From a checkpoint of a small image classifier.
Training: 7100 steps, held-out accuracy 100%.
Data: trained on seven-segment displays showing three digits, 4.7 epochs.
Rows from block 8 of a small image classifier, named by matrix and row number. Rows with one number belong to one neuron. Each number is 128 + 32 x the weight over its row's rms, rounded and kept within 0 to 255. All counts start at 0. Numbers have three digits each. After the name is the row's rms in percent of the matrix's.
After each neuron's rows are labels from the 100 images, of 14976, where the neuron reaches its largest size: "strongest on" is what is common among them; "colour at peak" is the nearest of a few named colours to the mean colour under the peak. Only what is clearly more common there than usual is listed. The data: seven-segment displays showing three digits.
# gate: MLP gate (model.blocks.8.mlp.gate.weight, 336x128), inputs 64-127
# fc1: MLP up (model.blocks.8.mlp.fc1.weight, 336x128), inputs 64-127
# fc2: MLP down (model.blocks.8.mlp.fc2.weight, 128x336, transposed), outputs 64-127

gate.3 117:156183130149090138063140167102059107119125132181126137167084127109085147122118149161135134122121110117193121102122145153113037076085148106198170117160184122133150111110134096133120122165072151
fc1.3 103:158137099087094113120173098130116132126121104192136112171172162081118134115115183113118117133174114110154077030114205123167093149115130157152188129085190134141113108122124160104120151158134178
fc2.3 111:090128141129161142105118161167086118143112160142150172057122137208161078095150117167116096125109184116119104104113106182104125161155141118091155129144174167069119116128156039113139118146067102
strongest on: third digit: 5; third digit: 9; second digit: 2
colour at peak: black

gate.79 108:125103100103126092132113134140124130096144169122139184110121075103112107115147152103110174113141104154122147163101168085079118109129102088103161146169059151144095112185108097094190140164131151
fc1.79 101:117202158059162173156164047160121149147150127102139065165124143123152124153154138074129089105100114137107125119097112117114133119099098168169036159174116169157121059132194160150102122176064085
fc2.79 101:179162115054099112140106079141073145153161086122156143078141105088110132127141111137078101129136130154162204106213131141135174136133069163121148129090154115117100085129144160163152082144140124
strongest on: the digit 2; third digit: 2
colour at peak: black

gate.109 085:086108059093101120088083136149174107113153084158134081175100047114145175123127118109155165138072180213133128129171149106153065135094085145084166146153072144120111067089131138095167106086124105
fc1.109 085:142161156082149161122193175056106131138123132133149129118127168201131126122078127112102143145190142115155140103108112146136101148139033169105064125108119126081095113138091160133075111088110111
fc2.109 095:161131062129101130141086059151069184147067085152137107129087126133129109119109140152180170193082161081127172111118147120138107109114122152127124129087136072175107070136133146112117104138185084
strongest on: white glow; third digit: 6; third digit: 2; third digit: 5
colour at peak: black

gate.83 099:111161116165107126163151127080171142172171123121129095128158156119145154194160125104128140106104116130122131196095117077152182133152130086183114090162120044122117105154078162114161174121089147
fc1.83 099:151116078129174146122100127114139127116085080182180100147238150156146132132097137096088097161087162141090158124117167126162194162081158091143136086098149131161116117071163118056130165106130168
fc2.83 098:139065163162106173132149164172091153159143122139194065170123110133120150091161093191058145180154120103128172155156117114098165117098161098121127126120110138084091179112101139136127116123124075
strongest on: the digit 1; glare; third digit: 1
colour at peak: black

gate.180 112:125181111181131141066147146175173145157121056081206100128112069142151120167129094118155146123172175111116125131125087159110168127131140128121057141091149094143187059175127065101153112127076133
fc1.180 110:107130141114146094124127119104105139187056065166128151169144127115122113105193111121129178156095134114093073152105116098145126095133200106094130112159161102180104097135136113114184088147183127
fc2.180 120:105157175115115143144139143082175088155240136190166143183129118102125168045169117170142169129137171121110153073164107073149175167109138139105121108140075141097144120129148121112123197135180140
strongest on: the digit 7; third digit: 7
colour at peak: black

gate.24 124:185121081101106167135097152141115121125118076105129193121119106143149030141090169174154118174143174168118134107122142095099146146061120147159145093153115081159160089090181060147173180113136130
fc1.24 118:104101154139134062114158160112161141136118175172134109097131131118095173096145099126079160094117191094137107154140146108131121097115128074178171163114111152085119171142080122052158095110113081
fc2.24 112:155111052169120118137149109126108132208181154132175106087139107126088124107110131135122127087122108176166151089104098125082113162129170110146146079146105134079150194126171094113141136083109078
strongest on: the digit 4; third digit: 4
colour at peak: black

gate.152 101:123074154208156111079141137129101160087135056137172101080152127118122142113157148091151120102133128108134126178127141152155176089134156125137104152145177111118136177118106145095081167090116168
fc1.152 094:119123074119157085173143144123167138101131130150114080106139110128133189073063161109124116156103101121070121105172100171093114128082183126152084117069133166149107119108139178129149102144145155
fc2.152 098:124157106122121159106115102117110099103096161146075140161117113014051151122106086168085107085182150087127091141079108140173080143136168135156113140108109071102125172133138079113087106108133160
strongest on: third digit: 4
colour at peak: black

gate.142 096:150167073094141142083177170116115129109189123107129114104071178161128139125122059118088128112145115158145159159154191112109110201077152106146122152095127160117087094112073138061114126108137108
fc1.142 096:139096122131159193154143157165119123123177141124075120132101158103093147139124096130152133088191086196126091148109171173094159145057142112086128087146153091096135154084103123149158103132132053
fc2.142 101:098156090155130088037115114108114113139148111118080152115172135175191154166080106104102133079132169139122104094132159044134124117123148111198189107162174128150100153170119158111155150143137161
strongest on: the digit 6; third digit: 6; third digit: 5
colour at peak: black

gate.177 105:072159130151158041135109126153153075077184125119145154133089127108159128076124144140144181074161134099140166115108122152129138147108092084096114177133159135088122107159126096120148139151120127
fc1.177 099:093131114099099057114129177140126060127125138143091144124157122121174114167115061118130150161192131124128122113200147108113127187142120124064107103169095177129106171107186059129097103120145108
fc2.177 092:134125127183207145118125137147094128104090118087136122190168110130162133200094184143116113090148147055142104150114115137057175188153080144147131091101131175107097085107124131155079124157124087
strongest on: the digit 4; third digit: 4; second digit: 3
colour at peak: black

gate.178 084:130136081149150156084091127121075111123179160164108156147075135101169179095141130163165134067198121152128173122113160125134134059139145156085146194170156085125066103089179132122141118167148078
fc1.178 076:156137115093103147098174143187142124159164110101125142114122117167137094117106115104209113180143070142135119142175157132100127164123106090154099109141162125187084132124104142127101158119097117
fc2.178 080:097165173177134152114190131153144141146113073160121146131153140123112180141168153115094129070120071086074140054104082086211136140088120091156158128141039132118129123151156101102100131118088173
strongest on: the digit 2; second digit: 2; the digit 5; third digit: 5
colour at peak: black

gate.49 097:148085103097137106079089111125113118143145110140144122141079152149121146120079128132144209111166087148136100110094163096073160114119181114117198084186093079145156160197120121153145156176145159
fc1.49 084:140185094107159163125064122084167052161125139145117109124089110122097101125178161108065120103121088151112100165197164076181083099102118125199117089092165093126103181104113101175149138129126126
fc2.49 085:070114161140089145156147091154144145161138117148145176152074166134074102158108211165150075114166138140095127118154140146121157169139067118116154062082142142135102165114104172148118115157162157
strongest on: the digit 2; third digit: 2; third digit: 5
colour at peak: black

gate.201 097:095061161083125120050087137142158106139145104142162105102114113127112135117196147119172156125073087108160236144165125117156126082188191123111172118131109156139160167151148202186135141116119088
fc1.201 095:182182132141171092191197124092094138163122146153098132100108116113143173121113122196089149126160093159112049128152123072087112153078122111163111151109157112123102149137143141099095118137140169
fc2.201 106:135115119103140124166152057186138118122192128166194084170151122145177123105111056146141102117175175133145094090130102156105096122072100132142154150115126138163155109170145117091099103110147125
strongest on: the digit 0; third digit: 0; first digit: 1
colour at peak: black

gate.30 101:135138074162099091152137115128095099121123124116101132173087157197091059105104131134122119164083169129150126155133134102102127115142106126154123183120125158153134116062080139110075112195144105
fc1.30 102:171142158132234172167116139103153153133138141118130110053140101153142162167160101132107120086175169100180115129123095135103176179101143129145067124096133079116092102214161157119121126147113109
fc2.30 099:144110120089141135155112148115169074089099143144143105155152124118087152138122103158140147164112083186134225160181156114118143145156103146127188076213130118149140130169140118124115167165127162
strongest on: the digit 1; third digit: 1; dark on pale
colour at peak: black

gate.320 109:121172200097085147121128119155135126120128113098154160139128105127175162111140126121110123105153153131118155133075140204120102145208100113133176139152130156115106146109156176090114146142134138
fc1.320 116:130169179143137103079135098126133128111177048105158141152149144121150120133161128092169147090179099128087172107106172161140055169121176163124159149134082132123068100153157155142101138161080107
fc2.320 111:150145115131112186160108106173164062162185134158085099169139120085152081065098151190113127162132178132109140144060149155100110164129136149140154139158164150122119118067139123151127056132116181
strongest on: the digit 7; third digit: 7
colour at peak: black

gate.247 087:145122163121112122174096203079109136085119092145145103155167035112096152135119102161104170146106136114176102161136149088162136119129116109095106176128099137181122075148134162102137195124081158
fc1.247 091:105087148112134153136090170135115128129143099125127135151143064123086138177061179122128204175109167132154173139115129108153116108137075145184135154148065098170189095164111126097095205112100175
fc2.247 092:154172096151125167158149183138080083093127115090186156114095098143125167060133079149134170133135106138110139068151145095078166096098169091147124101150093129122098131047076135122142096123156128
strongest on: the digit 0; third digit: 0; red glow; third digit: 1
colour at peak: black

gate.75 099:150046111169141180068119189150170190142119134115145128120124132147128123130117154161145127164076176071164123079143154112143152110167111122118095132127166096076167135143103119113146114129104093
fc1.75 103:201080080132143181145150120149143148204165105146120099120162142067182184139139106108155178131146179104163152094103116129158127128127096127099168135095072153121129127130112121114152129105187098
fc2.75 114:077127098138099180084141138119108104089117115114153166185101050155091154142142130133112173158119188115152147152072111132107122139097140116161127189179132147138091124035137125145111084167176117
strongest on: red glow; third digit: 3
colour at peak: black

gate.130 115:147166176129113148085088100195192112169108131089184108087168108146115169096142084122083090141123157158084151122127131106128108125153050159174164087110146185123080122124127147139134124066120112
fc1.130 113:089170148084053108058070109114152150135120092127118115110162156134175067100132052126125085159122144135103137154135171173096090108140080131157131119125113140124071133143125145104132130130170104
fc2.130 114:174109085081119105102118175100146120176155168108100096114125149060098087089164166159141158216145150080101178170074120163141127144127146099133134151117158181173208101096087149127165130126141216
strongest on: the digit 1; third digit: 1
colour at peak: black

gate.253 096:133091108200122149110124126150183146107153106104105166150083083126232105183105050122077106157140160154140135165145045183166086134070124108159118106132118123139152148175123124135148094135132124
fc1.253 097:121149076082073147075130153120175093100095108128115164164080109160110159139114082115136100170138104187154142096194106113133163131155170093129105129069120153122053195086116114169176129115189079
fc2.253 097:117079152046162192175135195098085104157136154115130147135169135117135122093104184090127126120184115167166136125148164093111129108174211106158100119163082071143137118111119095154124140121098095
strongest on: the digit 2; third digit: 2; third digit: 5
colour at peak: black

gate.278 104:141171087136152075126143133184072118185167128152151126130057109123144158118211149114131129098134128144131085170076102059181105114091133115185101138181134162102149109154103125116090161097195137
fc1.278 107:079095147137144140135102124148164177162114116162130094183138143111143136075093091138120147163093170081168160067124159126088121111157145118108186205116168193116113119200142167137150153095125072
fc2.278 108:080152120089080181120129148111056161064161143124125164150145186118111108116177110076158104115101113144115054091119146200141122093135122098187174179103141150119059158131062098138095136080126108
strongest on: the digit 4; third digit: 4
colour at peak: black

gate.159 081:126173151141114114118155108136098142192115159156171121112148081098144129122126146136091130167179112112137176145109158136145156149139042104239115157066139131121053120105097168115182172158087103
fc1.159 092:151140108106088059099126092103018134148088104125113151094160081144144156149172157091170138133160116137098129103166165083139126114155158118197151163133138098140083173074179142112147109186126085
fc2.159 092:110103093165127065179109120111220098121121111147140156163084170140167104148086104108116170107172138122127111130082131147109146143118068144108148112178178113128121144116175100117123087139147168
strongest on: the digit 7; the digit 1; third digit: 7; third digit: 1
colour at peak: black

gate.256 107:120080086108110140129185105094085113083134143115145143080086056131079141115144129137094162104091199132136102100174136099073103153106106171118143130164135153159132194131100046174141106114112075
fc1.256 111:121118120149158117102140140164102159079132098140141118123123091096164131165110155153161087183137143087066153161100132107067166091138131083205073165119102119160178093112152167106159160141101150
fc2.256 102:130140107105156127120076129158123185109155117131128132107150161118067091184132168121103110112156148124104110030166120198127129153098120115122125071083098112091157139098047104088110138140134173
strongest on: third digit: 2
colour at peak: black

gate.173 095:046223126103096189153138107110122165126127159194101130105074114127160164058172105081141164133154175081149124133149138133103107174122075208153161114110127188200097124104181146161160128133140112
fc1.173 094:120089135164176124168126140198084131157145175070161157180090108151133107185082127118081119114066186091153099125154115106117168167100116150146116123166170159131091136190097141102146145081111115
fc2.173 095:088068181144125053128190122096109204143160136120131140132146112171150210148174071072137134108113135105179130119154140134115110116150100120171166120225155092119104074188097144150111155196131101
strongest on: the digit 1; the digit 7; third digit: 1; third digit: 7
colour at peak: black

gate.182 086:153137124142130156174113090137070142103100119150128151142075155091132171054095137135206155106181097134162104161144146120162127081187133071126150118112096166123113091131089114188162213096095097
fc1.182 093:149189155088126120180111163118139093119126178160150124109167095075148113110120080185154155094182093185075146122069173074100081143128159109138110092099061130142089082143145114127098174188132130
fc2.182 087:115114068122133110114104160127160151086140027118084176071142095107129143143140105173107137094185108091090143180194114180127147165120071158125158121159141064121174103143145136108117056192115111
strongest on: third digit: 4; third digit: 7; third digit: 1
colour at peak: black

gate.208 088:104148107144111097172191121096117133161114109092136205069083063131102058186083124126142117088155118119115127184074151141156120149127129157060135147134115138106142065103140162161134142121150136
fc1.208 097:121135171115112119119062118045140109120142166145113109177084183109102126099125118098080115086106155081094115102162101105104128149154093077100126114105082138143122171121066103101080097065157146
fc2.208 102:188093083166148170102144124127141169082109087160141181148138143163175161105126124106157149085080086081093154211139149128104097121157166042201163184175191137079102180104164093149148106122166103
strongest on: white glow; third digit: 7; third digit: 1
colour at peak: black

gate.22 095:168118106143054073131141126131129109132114182186069107161105085124085162146116125068128192118120106089160149120081140125175086110122127127110106113169136072183089190156098141147105151129108187
fc1.22 092:133170132112101083136144144113157147156170139203128154185100124201123193163151146128114143147166116133136164140088100090124094088107164119118096164081175151116130166161130133155098129203111164
fc2.22 087:141152159113170201102141139135187176133093183089168134165125119108104147162107155131148186099136114173154107120128169123141108082118064053144101148124120174119129106122096132086197087084086089
strongest on: third digit: 3; third digit: 2
colour at peak: black

gate.332 092:140160111059127179123160133174114155103128087136161130190089147161132086103163138125150100084167121147093149174153101130182086179104086093082180145171094079107100139052176178171138161138105137
fc1.332 089:117110101156109096163118092075083142158153115095111210029146134116040142132082131153102132134119107098137144134107151179171180075103198133103115141099154113167178104220147115095109132185130142
fc2.332 092:183148178122175066158105094125178131188093090147185149129170116124136163062098170153152094156085158058124178100119177123064042188095147078138107148086123067156094141159119157128078165119121099
strongest on: the digit 5; third digit: 5
colour at peak: black

gate.78 095:152095137136159182100108148122142153154168111135101109183102125136115117153116178112094077119154190149104159178076174055154179102173097081113196181137124146089083079139094098163133167144201117
fc1.78 098:128137094050139074113112129103146161106110078128152131159076101149147124136157159132116142151164130133090136084113169147147155156096113083099167140131129186124140116073059140163152066105159169
fc2.78 094:121131143120092173098158098106187093122143119119134132098097138116129128124103175118145067075162132130141109197118155208109131172096142101143124152141156093135063155177134073126139133146169107
strongest on: white glow; third digit: 2
colour at peak: black

gate.294 111:162144117161103102145141103118149161109152100110156149184146152121096078132122132163174154132104149115149160082168153174141201122143142154154141143108106122103111161080172133130180109146108108
fc1.294 109:117166180168090165177153091178158210155085075105138126132103165081104087100138127159124115170207134105133143075145123120142097074077119141105144155121175107146153134108120178099106089126127135
fc2.294 109:143105114110177113156125135158113099121142059148147153086176078114155138115131079150085151132165117089118109147192135102114135150089095203130097023136150130099160086136152173118117084094172160
strongest on: the digit 1; third digit: 1; third digit: 7
colour at peak: black

gate.160 110:154131134126100136090149099110086123173073183102113152160168161155119098104184103153132082134037185118098185192130203143140155131127061146154096174141161118187106117072102105142145132117088093
fc1.160 099:127112143137153131111155098099073178111099092193127114188158108120137130153162133122099132135070114101104141120129197149165127179088148111164129119146112109176098094105160105107096170111116118
fc2.160 100:151147121199117143143139171127114204142104092086128072152110130122125173147154148130130202126095126145133142143111083136106175160141147088139134164127156119158135130073124178127104102119115145
strongest on: the digit 1; third digit: 1
colour at peak: black

gate.193 092:074137135107122112164078138181108131147181115146132136187120080101158129114105123169138133074164149130115128128117117094185075128187100149125185138160138180146187155122097126142169130091101156
fc1.193 087:174115105132094115131166108106220104096123100142236166171115108069147141169190105165056092133133153117151094188109109105129161115101141157096154191146079181130053128123076143086168160169130064
fc2.193 094:101162146139094145122157093121135166123143168051114116123108177128164112111129131120159128086101124090074137085098084066162114140169157165083118130101078112148146161092095074124101141139134090
strongest on: the digit 2; third digit: 2
colour at peak: black

gate.87 085:086149183153155127165135088171087214124146132187177116099089162147093147150122107142104131121110143140165051163140100118199149113138088163139118173115112162152105109145090138168128155137150082
fc1.87 085:082146119042171134193136201166129119182107096145097142138125113106145170139142185165137140154124156088133108093134178128148117100084159173147141153131157170140115092114161152152094102142117077
fc2.87 090:102138111092103169134121135089109119118173092139158186093128132204167088154109164129133123169119142108114130088086159144125131163142125203167110108105183124123103133142122155173135171088124145
strongest on: third digit: 7; third digit: 4; third digit: 1
colour at peak: black

gate.68 096:099138093165100144141146145183120113139115120165135109136064108092132112173140147131112169050122191146114174166135185052159138069169129149100135124143193131163021123142155146139104143143111112
fc1.68 104:176182181166046101175133103120121099156152069142190150079137097134152167077126147140109097138141067110170091114086163084133114156132122128180151069165103135126087141092073142126098108105125158
fc2.68 106:105146148097130082093120125216133145136118067149169121200157129105067070141120153065116119202142205081136112173127109134131131156102076139090121144114151124206120088122127119123134122098083179
strongest on: third digit: 0
colour at peak: black

gate.203 097:098105113132109123089127185122151201154077131102147052140152122104169110132121138074180142076183149125118150155098110151112086168145080146139148191126151192084140112162141115112190117160096111
fc1.203 098:144097129135148139096106098209127096074113086131149100104088116105097126136215190114149122158190150153133165102110128100146164128158065115115137145097161125161099123105092156103150153187133137
fc2.203 093:121103094106125162169138123152110111123117132116133182067164147151153104120092140064150112189127134173079112170129131165144170102105161086090120116159123131073146111103174129061098129122141160
strongest on: the digit 5; third digit: 5; first digit: 1
colour at peak: black

gate.133 089:166138088152147092103120106174125110179175083125149143114181107145114172190140113150154111110094152114181173094131117156152181151140164119096172155105148133119117143111065121123152205125148146
fc1.133 085:144192057144114109196102132138137080179174137132192158145151132141117136124142135146097081164113108137116156095120113128118174154099159139163159103108103127143058109120094098147120190163128161
fc2.133 097:111221125105095095151114161101174136171128141068125111147172110137114070082138102117104048174130158117161112128125184092119157079125090149159111085163144170107156172104069102146141123137088152
strongest on: the digit 1; third digit: 1; white glow
colour at peak: black

gate.206 093:098141090158111110133147133157133196154132111138150108171083147141127121119116149194187157121139132079131063114146150112151116099128107179136158112107155204121107109067185099129095145101065141
fc1.206 096:134134121141139079114191122150129141165124111111109127133092168154180092111111127161128135140125120090132093178092152128168155100117117170168137103114087185146120103116188127116093176073135125
fc2.206 093:152119087022089165112162089119150162136148104137159123202162121087133086139146128094143150112151097120172139145089072137126093123094144169131068148123119122130061080152153110128120163105180091
strongest on: the digit 4; third digit: 4
colour at peak: black

gate.69 121:150140071119148143105082037138158072054148101124130122112168136125167116160202115186143149111080101170083127117140139085172122143125137084147147149098112100140149047161148193124085138150106123
fc1.69 121:103096195136069130120098130124077067147120121151198196113109165150129118129122132152137175090112124111140150111104143202152142152132062139066127136117163139135106156119189103112096127178121100
fc2.69 118:104102090149092111129098178092118101036161151185137089177159175191124114107137098141102169126176126098179159136138092107103149110079142174170106137141134159133153127142116174158107180075102141
strongest on: the digit 4; third digit: 4; third digit: 0
colour at peak: black